From a checkpoint of a small image classifier: 6700 steps.
Rows from block 5 of a small image classifier, named by matrix and row number. Rows with one number belong to one channel. Each number is 128 + 32 x the weight over its row's rms, rounded and kept within 0 to 255. All counts start at 0. Numbers have three digits each.
After each channel's rows are labels from the 100 images, of 14848, where the channel reaches its highest value: "patch colour" is the nearest of a few named colours to the mean colour under the peak. Only what is clearly more common there than usual is listed. The data: simulated grey scan slices of phantoms with and without marks.
# conv1: bottleneck pointwise conv (model.blocks.5.conv1.weight, 96x168x1x1), inputs 0-167
# conv2: growth 3x3 conv (model.blocks.5.conv2.weight, 24x96x3x3, transposed), outputs 0-23, a 3x3 kernel for each

conv1.14:127200146126129161147122195176103057147082151134179096160153120077059112097175149173114125108158075105118108052161120140135190154098088144111103090118113099108115141096097137155105143169150151109136097175103096074101071111137146148123112145167071091120213178154120107163096135121105148120141126124097165147161139160105136121102113134141121134144116140167127128165168117070158139086139142099156156114138175124121110107112101063127172115144137145206155091102112099166195158180055079104198139133097132126145
conv2.14:108123157128149120136109090159125210125107143100054096136083101135093156178186202121112115139100095149091181135108093095123075088087012127125118160123160121075155125132103174145120130150080111152152157117125107129137064155087088138165121092177121127108130077106126096149159133097140128156123102138117094139119134201144148180140079070086125116045074085101133161089118163046059125080095134129129133120142166112164123117175137094142121128202157133112135130139174116096111138139124134194108096100114089109100157069108111103109129152083178135102123141097154151128100122114099102089123146083124135101119173211151159164173126156107148127150191106128161139
patch colour: grey

conv1.74:163168070217094074136127145088121142131106105229143153147113089149054135114092128252113086189127143105135152085131080094132094087122127199134136164114132115137088123108093129065116087121115136129141200092154158092043056106114133102138153125091137133128122119138160097128154101151129123106109115123155073074117136135155153132110107076148132145068112147136101154075137122135109150104150083095129129168136141125127109137099144187156116144099165102094129069155142108129077117124093148146083119153094144113132
conv2.74:075064058119127101152141103100094080144124094117120089172115164203148152145134108165109122167117127158166102124109132122125092106121134066120126047132157121158160104114083095109140130126255135087104135155125129181126217156147147161146134172139089077094108098077110104065084109166128124148142149108136125164122127145129123108067159185122108100180111087148143104137146168149138162178229138149142096129138109156156168107116150126080116118172135097142127090114105145169150100151148089142119132107162144138127143155139111131107113143101130152117127163146075123151078121171096097091120072073168140077105089098163162170161194175096090090124145150111132188
patch colour: white

conv1.67:166135138066080103153124197091110138139175134095116118082161104084092110104145139136113183148110099150157140162153074127073122096137107123142136169170138101175117143152134132160206132120130142080113100100138152138098125129128142122202082157089104101054091125094165138142089155078122100199127131112089164163163117071154070121093114178080187119128181146156104170158118067098101118075138107142123105124150143116128109084094075143089132149109133129129147156192138086124138111049057152094141115107165083131172
conv2.67:149122137110118092145162109153110189155122179120105174171133165137144136092144089128123108100083128119125149113140182120136188123142187145081088144087066125060085179149109127131125108079120133176241103098188098103154093085065107136197098106189159146109141103126174124137058131148122155181139168182144146097120133086100133089095148138123165172068116143049091128138166143121091151125119133120149155109157106131103129182163135168126101139192183107130146081102130112079079151159091140132143130097117097101129139167159167177111108084128087065140108112155123094110113132092119090087109108098124106068146170169093142189134110118102172164102112078155111112
patch colour: white

conv1.89:090074179105091205079144102093141137107158159153105103128121083120143125106213103210124092087092114098152116156112128102111099094168100097133109135135127142081092111171096156097084170111131105104172088140153125051125124118104128128110123136149128122121118162235151161144095160101102114166176147115097146120088076112128133153109081089116115091162139080160189104080159118164152141171144096169125138072119122140110150100083131095164177096123075099124168064131170136094105106104117110115127191126166176102092
conv2.89:085143118064107119060091158126162134097130130110122087105094087188147119145146155123186166122180149098138159070072062092053066122083082068099122099129155155190193098121147057088100081093100105117096107123128153168192071117149114111148144127145132144144127125133157159150086126169087108153058097145173147075183142092089093104135171172144173179132154125138139153183124133134129108083103085133131070131115106159158194145112156075092116177138130180115116133098079157180142146172167163167119077087093145138139139156138174181127122134089102126135123121090122135108125135163132135145099125144081088134167143166173137125183135114117110125132157156124175119
patch colour: white

conv1.80:081125084172100144170126136094176249130105084099151137114095167164150087180130119117117071110106177126147093158119064123138142147130122071080111108134096148119098103153135087173138133098133145146092125172152176129121075120081126104146124161110170123138106141160131146169063075141114130137122157143118102162162136107184127111115066165130126072122107135072092174068143097067130102105122132123083129115108145123127097114070149193141119107143081144120098170079099135039148073146112170122080129153129071104109
conv2.80:151126123144145144149095102182091114199120118139138123091074133112114108131184164157129162142127158091133117137184156159137161120133168090172106120198116144162088115095097116146106190211153127130167085081101172096086186113103159083104157105080115138145114099089109088068107157151150127116175133100122103078110117124153168124168192130175158142132120143158106157144161208123113133157097143115089131112097127118099084122101124075087123079149179080144138071112089146096108172132147123157170130134130115097097160139113139136086094133109131119151056082095126109154190181170102064069135133101205149096060082170108111207093137190138123115136140127100120146
patch colour: grey

conv1.55:065151152148157158171094073049059106115104078194161128099158160148123200118078167171074092103159130161106103120094095108131100091096149172168121098180138137138133085162116131156148113129133136115131076168078149119178121062095140114120104172131152084141139101104130090126138150121147137110171187123125089122080124106092144115136125094173096166165190090121216112088092138108106110154129125144063129125134143146085138159080111135109186122114166099179182099108117098133104079112105121192101147089142132120125
conv2.55:125169174137114117122118078117146162088100107089089107116137133155174138126098080126137171129120164092096166073078150079109124057117122077121126101133112115153118149169108124139115116115118105121120098101138074126120143113149181131097233171134139157136169161151172160116087067099127120120124098095169135126128118138081076137143132179149133164096087120092066061113093090174157110167183136137172152147165233125120095119120095103128142141090085142130092137132111138122139104114160099151141159120148185169167161132149136181150089127131082093144179198208115149191059118162172123110175121093105078081182124102175119095198141133141127158149128134139098083
patch colour: white

conv1.56:101091165154072110129116141128150115124126178135104144121156123094149111118102121049149144117135085106127154127142143113124103133125080190051124149140098147135116106173130104113138105150074086159123105161091160077161101094131114115138148155212137137140087186135147103165118135095131066116116178094170130135108133140142188081147133160196153128123128071166097116128123138107126106064154153101140139078064103144183101105101123166069137043081128115100116254168112154163137089177189120117107120119098124121142
conv2.56:135153175093124155076080084146202137174201128162131152169142173116079081130110106057105124107154122108111111088118133114148159186173120100114110096093085105106108143102178189126186162141131138136115137076098177156110143163165141106064141108027156169205109085135113103121083130171112130132120085097114114055117153103138172155109074082085099077116113119163187112148149118100108152043097132074113128097078078138091101157116103140124104129092110129085138086099110102110130149159136126152151091067085098119127135139108125133129117148130145195149082070082113117160174105157124111105089126130141143147096108067086121094094100134184134101133136115109110128
patch colour: grey

conv1.26:075039156095080124098176138117199202076107130134158164120084163136205163079144111115189140130103147138135116147121088158102143122101115093126182148055086096134067104098123148110158110125093142090133094090140081100078142121106113094123156180197109143144142097140122157168151085115114117111086157141098175115130086093133097158086103113098087119137158156118104169093094125057117111165114163185090127109148137141153139115138167104105124143142106117142112126093176110064144107185116181102171082087117169142125
conv2.26:158166127137197129103129133114093097133169138132143143072123105124119143129115176132147227177141213203162183190172146150154127079055067040129118164157150190114111094145094089139101085140138105110120089094137128163167089117138090156156125161181118119164110127117120115144105109146104129176111160125159109081208143089173135127096120110100132114118134103126173173130124148075114118097102101156129104184154127123161132123100095112099059120183180139146155122087129089102045120115052119118082124101126158138139142144148127184179149179100111129132145118117143140079172174095106087107129126142153139128112186137097124115115121112100172178124179135176169106
patch colour: white

conv1.85:155139138127080107148096149127146137150126176078206108144084125117066111093103083198124083056115098158074058111168098115150072134140105087106151164141124210109122157113090198174154156178085115178124144216127211110173102132117083147108141139110192136140132150145125144098122115163105145074148144137129176083147119122129089157166111104122142155113186173095164089116116125138111122130117150139106107100120155181153128118106144086122128114064083133098126135137121106128153077146182091095143101092084156125112
conv2.85:100101159151122152158145125077114128159183151135161184167115152139102148128133177090126067091117103128110122081096080119133099106107100084113175112146162126158158108143135122126109101069105120097073096123121078139135128142065168155097163211118152159196180155132189162126067077068085111096139150119106111076117096100147101116202196141169193113148170115120080068143104062153149086134099136142092130145083104112124133103108160077114144168118112151134138129131110114129102156143109140153125201198178179177146155124127132129138186115108159082079166159184117118128081112085165134124132123120102122124153095114163120130183152155123104079117109091102086048
patch colour: white

conv1.38:121127169176090092206113138139118068138137153142096090148136149138104121143139146138160166133156142160164134133140048114107167125175130102132112139204168109135098120100143103198134151087162160138121141137141069149134082156139078142201163136099073144134111120145091182121131126144178161116122158150134069115151151111172137143114170093145146109116162158141082142127130163163097093215106075124124089108127159145127142125070163142128162090173219137082167119178069123094164072193165121079096106161153100124123
conv2.38:120149139097123120092112125182115128151086126110119137145114091098139152115213209155150102172132121147145124098161181113126188146151128122115107119132111139129104150101149142109140137110139128121158164145115181166107107127111142128133135144113193137105146110089108099070117133087112128124142174155096076071085109116073136140090081079116102101094113149149108187127139170114084105096106118081113141092091096103091104133142134110139101087116170101108135057071090173175140180184117182113070149138106116118122179184156033105160063106194143095191109091092149161104167174105092090080146133097178182079138149196117143164123143144081063092167107136165150161
patch colour: white

conv1.50:119217117162148115114120093109187131138184075112126066131133120075067129085136128123100131146151111158136103121154198141129063153139116134134190153166138134201127106166151105116140192114088110074117138162088136117114151138163107150205108141107142147116136127098138112162117146129106067084144085198124180133131120134142132161123140220135151028102147161092102164091142145114121110147096088081201096140123147093155099152103108152093102131108116203150112137118111054120140116130096119080132109134154090118155
conv2.50:174141142148122088125129053072132178114133197066099163161155167139131173097069084143092068127091091152123144110132143098109126101096120152140127142118146152165165205141132170123126179095103183134149146158137119144110134090135148124160159156184159139122135147163120129139088137093121140126135119101173164142115127110068095092115179169101144152078129118124097155155168148130180187093083165129123184192197140074116130201209212212191180068118107121101091134126099114121086102116106072107159135106088133092092126139175099130090156088106128105105124121133076092101075090096141090120166103110142117137151117147083107145114150136093155144113128115102113106
patch colour: white

conv1.69:095150146172171125092120069162111138130073156124129107131099143079125119101132213177128129157082105166143093117140096156131144113147123161076143110143121102102155116193115133115171138134074121163129106202082072124121122088157129092111120134192119174057149090126142142119114137067052128166078098146088089155118117057133134098105125106156131099110062108112098120181134106112104167097143127155105157142104106109157098111146100112103089111107142178119215179152104089146092123153213131082122077177153116085127
conv2.69:089106123112103120089100094136137088133132059118115098097124142119096105163150128105104104123184086088162134078136144140118145185126077138144111201179178155141153126086149164115148173142108088152090135126169147137153139159134205176119202144091106108111064089102088096108122114156112107120110135102102100183068144255097159230150117099146118063071060087169173189088159141078139110102103103118139117156140102135085097134151107115153163098123106102132158107123122081096181135140140125150148091147140102145129082119110138107112129129123090131135137128086139152201135138180085157151100150132164149117061126103102142112107115162173121055126142125097122116
patch colour: grey

conv1.73:072065152157104135094148088133108200130147070176104197126142084068122157074085081162082137089095125167062129126112064118149165106103105113084196118133091108139130113107126097132148173119161117147094112091096130152098192159186122156155108127158198099114103112093124125172166089100144155081174136169137155136178149150131107158122132144130099118115090133141080147140120094100096176093113133117150070092119104125085112155133075087198085151131149166105079129128133132185141118055085093125110153136136117111119
conv2.73:163108104107073094197124131095138192093148161088157174106120131179136118116138115130081063159119053169163103083176249137125188115119161130076092131115143122118114125129094115142103157126096159151132159152150152191151172142120182193154221191144141075074107127082120088050128115167099145182108188166146134141077124133078149157142145100148139121168117133105103144121136108128140103130156149147151118149130108180163127175182188161174162156142097170143085128104097107121139080131119097104154139189172180185162153161152160155136161139132170138133151099143080097109111117115106101129099111140094117111082103132081133139109149138081120112116119130132136139
patch colour: white

conv1.59:161080151108109056151092089135154126116125062175073240144142153161143198097111120188112082074111152172078119142156076145152153158155095097108149119135170073122110136155133126064117108129097120103117100104177111173068113128125137161136137121113114122121120145109125184153111113121126183138164157159149152142154199135202123132136124183073115168123147136159142144167126104117127092070142110132165141120087114143084126132164169141195129128128121159172097136088167124106098123112125122156153147174171052179085
conv2.59:139101111135099093145084091185110164155109178138109138097118122114129141107123124148108141195113108162142091051166206104135151099129114138084084109115100119111108093088076053112059079123084161110112120105107162172081134109121150187108176204128114066074090098097079053079138122159152146190153177151110124139100100108056097134130128087137117089183105060130173177084133139123143127115113120147138114167092068174146095157137109119104128135143144110137110078083122140154133139160139106140151148153115164163145145203220100106166104103165123133162111088122170118110156143120121103107166164137176149086110206165112176152123160136127129129119112133150149127
patch colour: white

conv1.71:134097131094068072180134108109105091050140124142141098167167162213150146099113156102132147152105107076120083126134176177157156092097144089140130214155091102130083110135168118144124080097136100185117104106156165156121070106152110131113154143166129132162150113074129144107143154175133134127137105123098125119102136131095140203111108156096069080121074108151087203086118129196109153157169129109135097140123128109085126164173120114161122121095130133098105126131157089079090104051143185150117132097135111210170
conv2.71:114132115110114141104092101138078096082075112084113147137095100142128132121154202136113147175071146191118127139165188083117169084106108128152108098109124089119136091112141144148115167137131130093142186156125166122102115141123086133166116136159169166114122116097113088080140122070113148113154161139109116091120137115114141127059080150062056132078100137187168186151184206082097134099078099129109102104094126076114148097129129100158103082134163084095101070101090158198137153184140152113068172113109104115143108136128109126152084112133107095138074056111154111070169182082111127141104162156148159119128112158122139128097113098047060126114107165176174176
patch colour: white

conv1.78:151116142151069062075155119110100080173060098106163183063137079194156194075151140205072098089135091183129146172159079108140119132152165123102075162125136119155170135103158088170119100137137072117133081112133121113104148156104081120062131107144135142112113103113160135134136176115139135087109198164130156143090120105174149135108114126164165099159136117146113124185127141140095125150098117124097129134103198085112075106180186144089183130176108136154090132168123132122187148105148107101126135153095112149091
conv2.78:126086061160133095097153141186098093178077103115107089111135106098137149139194179126110118139118107092079119057101183116097125062107113116093097129089067134090075111101113067151160124176124091097111109107133157134108102119122118167123125136117100111144117125162133141146146138136153093118143140146118132180088130177079143179105106115118118133105118165096193177088133129085106064118147166157133157118095140129075062066095047068125123116120116103121124143075103112118148174150158137119140107103131117115113095160118066094181110118190102191222118077088196122132203166111095149128141122080164130094106118080146120092156088121125086075106128095108130098
patch colour: grey

conv1.13:102149099068177140114117173088181137098154142108164096070145069108194128112090198130094132168107108129124110182063121143124097130071109097091164143111133125173140073103092139152064119148161186113121153130109089178129110128107160155107128178176135130196117064137148121202132093130112133125126104170076156148135156078164137126138175066108129118131176124068133179081107114118137155103144146136116148124170078148129116164088231093109113165101096133101128142104163129092097105155140178125143093146152097121138
conv2.13:136143140189208147133139106208140068201185103158147090078103114132156124114152134195158138153151125144120089143152143118124158093117098103162150151166124183128120153129084134121123112118214133085115156112120175150186114105106095102095111122124136145159183121083156138142071125114110121082127143106164128093176122106163126132146142157122123137120114104103138169116116121166104094139142094143136131119117093102165130101149106086109066056184209048146158071119140162169117154176180089128233151102078140104102159144150090166142125146114109121100116150112107171127134186124108087069152151109214191149138152193138154170108137126134162157170145120139111129
patch colour: grey

conv1.84:110072176081120136148139093102114120128087118122117167116113118154125136129157104184106119102102205127143108118122092073170134128134127161186053092125146160149073131143108111114137145104166131160166122161117126098134160114089126127133094122095098133114130150093113066115085145115141140030108074134131216160099155094154147137135092158103114075149079121124070120104105109127095139185120094117158029146096127116133086101100142106104150088123126030124124105121224146079094128212124119152139141114143129130080
conv2.84:128125108121113054042054073119074087082094086082122108092055076120155162137210168114171183120172170110138136161144130140162159121151132112134158141173203102172180103085076097088086071116127113130095152128123143192148102067170112073128124118132161156120130105136125117124114123093078120120101112121148114093160125106108085105112105113102118139119113110175151167180148158117068095092093089155132098185125140148148125096161147098127100149135187142106155114091097141134107168148117158109098136084086115095093122123146074140179113148226124116174099139167164166141164145130129128115167142083153126087204168171154135128149140100107101135149134108168145146
patch colour: white

conv1.87:128113101176188118115119108171128135121108097130177149117132126063129124093117125067191121100074091131083098162157185132154125116110149125095145122094100149092131055141104117093098104109131127147147182097089089085124094145071105119118096152151197179154113146136036120151159119093143105115200128117140194222115172144067135130142106125133126103108103124086156118189085129161138106161126141166160149139162122149076080082145102144155121163085169083102119143121122142142089156171140069076112127140146096189090
conv2.87:035070054133130110163156139153114158104114170067081147154131116130101094140139118112132112065139097116147118100130119113102105117113086095103073120090076122080061196152124195146110183101057167132116131124106120142132094094103074139092072135113136140178093100160070090172161114121150137124099179196117077097123115124174145148156134117178131140153146122111113124144130133079119138148116130087113105092134114145188215082158172112131141133118107146121131157140122083162153077076123106068110138149119137159132128126146089059137126129201184242206123097131120134117109133134104092100110150100122186120101106129072126082088113120144118131153136123124126147
patch colour: white

conv1.2:141111147076080110174132134093091058119093075132082150211169113107146068174090114132133161085109196157174124114114088102088150115110113111098085150112070086098119114126137128150107101115180138109152141133114115167135070146128134086079100115134153095153145159129094126112117143114152129118138134172123144113126180116127100084161084125145094122120128146110091164227134210139145124072126109096142132166088134091203119128092163162145187127148097157107193106112141056119110188132196133131091064098121123142118
conv2.2:126145125089135171090091102193116099185142119133136105134140165139179181123160153185196142219181101156140062082122167119120121112127106150140134200167142162111100104062074100119099149178091147068116207144110239198106097159194125141175108124096136114094141126109115098090038085075066080106108128131135112115086113165058111161132122119158126125112086108127120135102114156125076081163128113133109139136119139084108123081133115089125110113150147114105166106101151140099099173134115124095120133117144127141131147165106093135137121160164145126138116141151133115124132152155100116130136088111172117097138188197125156161148145124147126102168148150159175215
patch colour: white

conv1.45:145116091067133151144138158137167096098154103072132174103126094154125147136127113160147091135113138180110166089127139145083114114065113170114111173098105102073101199197181103146171097099103126163110113138142124127117177097154121154108121121100118071085120152115126137114207168123150173137078056146123162083116125184066162170152094166100112066107120104145159151132079061135086115120137167139162113082129129143209153127133115166222136127136137107074172155149102128139147150103131105121157107129177086180144
conv2.45:130117127149130070161121065119130169098149156104136170132109159189115157189139132108088098153102123170151167045095171084130164138128132149112083115113099085074080152076089154080098123081112128162168118097138072113126135109147148089124180081053197134085131126106161105080086142106067120124112118105115164127084147162116162163080098161095122150114127208190182147136155164069125128112056094129101164128085097117108115142116138161136110213139099155139160068072128079111129111111131134116132084082116072103124092139134130125116126146084167114096087092101131106090169136131104121160112153176083103135136115072123152093129138110175130108210151104142138116
patch colour: white

conv1.5:092125118121114119136103181168073091110119109120074128162105126082086175112143081131111153152068116145069148146145168103111158178099174158148128170149157111088131126154142151168112058089176093115125176145130129168140125173132104130059152094116130096144164165154046124146152145159105132140147128111169146086148129166096136155120151116120159136121125100160099182190092074049124116167093126071164094081175149105147137141108125178179154142195164083121121152125115186096091120123165097126135118177181133051092
conv2.5:099112115069110081127106117158102092148089110132125150132117115140126130195184173160138125171151122179129129092116164119119130162117092158133107194111148139104169143117105160146086156133076071074099100102069125102101147138172135089148148090067164121060142126111124085102164136082106098123107131166099114109118152202096168183095122171102124160097126137155141171163125138083100117131118079142129123125139135083102151119105129083139127186161114110138129087074136136153153092111137140080109081041050097128150172181185077128134126132153164165146131089081200195104200180121106118115136137125116102090141128142093117124063112091129097103164142146185200192
patch colour: grey

conv1.88:090145154121165046115100131135115147052116119108101143125174095126135140093118108116099110161107135140111129138054158132141188134105142109146158089113127115151101102117099134087120094132123096122153129135107152123113139115131126116086129122080128122170122113106151129143093091179050117156138102094172171126138158088189121106109105087134095138101208128196141035173088099147140072131096137171178172121079163133239107100162173132138127117120133128120120136120101134206057108119151124086149121146104213140190
conv2.88:129091102133107116192143124179166197187157177215187159131151149099126090082075114118125107128122083136114093083146182126109141095098096110085114135093114106136131106107122121113143121157194190077091176153125210207145128117111141133122197213168140091128079106149096111133124121151174159165138143126116110111138130114111138138176170113195185120210175067120095068110098102142137133136158145140137090174096065134176137142131130159131133112156204119140177111162154108146147075119137083138139164144118169168143168154117115115141154149150180164150104088092095106122076094124118105116159120125161161117102158135104141139099138158182162124157135124080106125
patch colour: white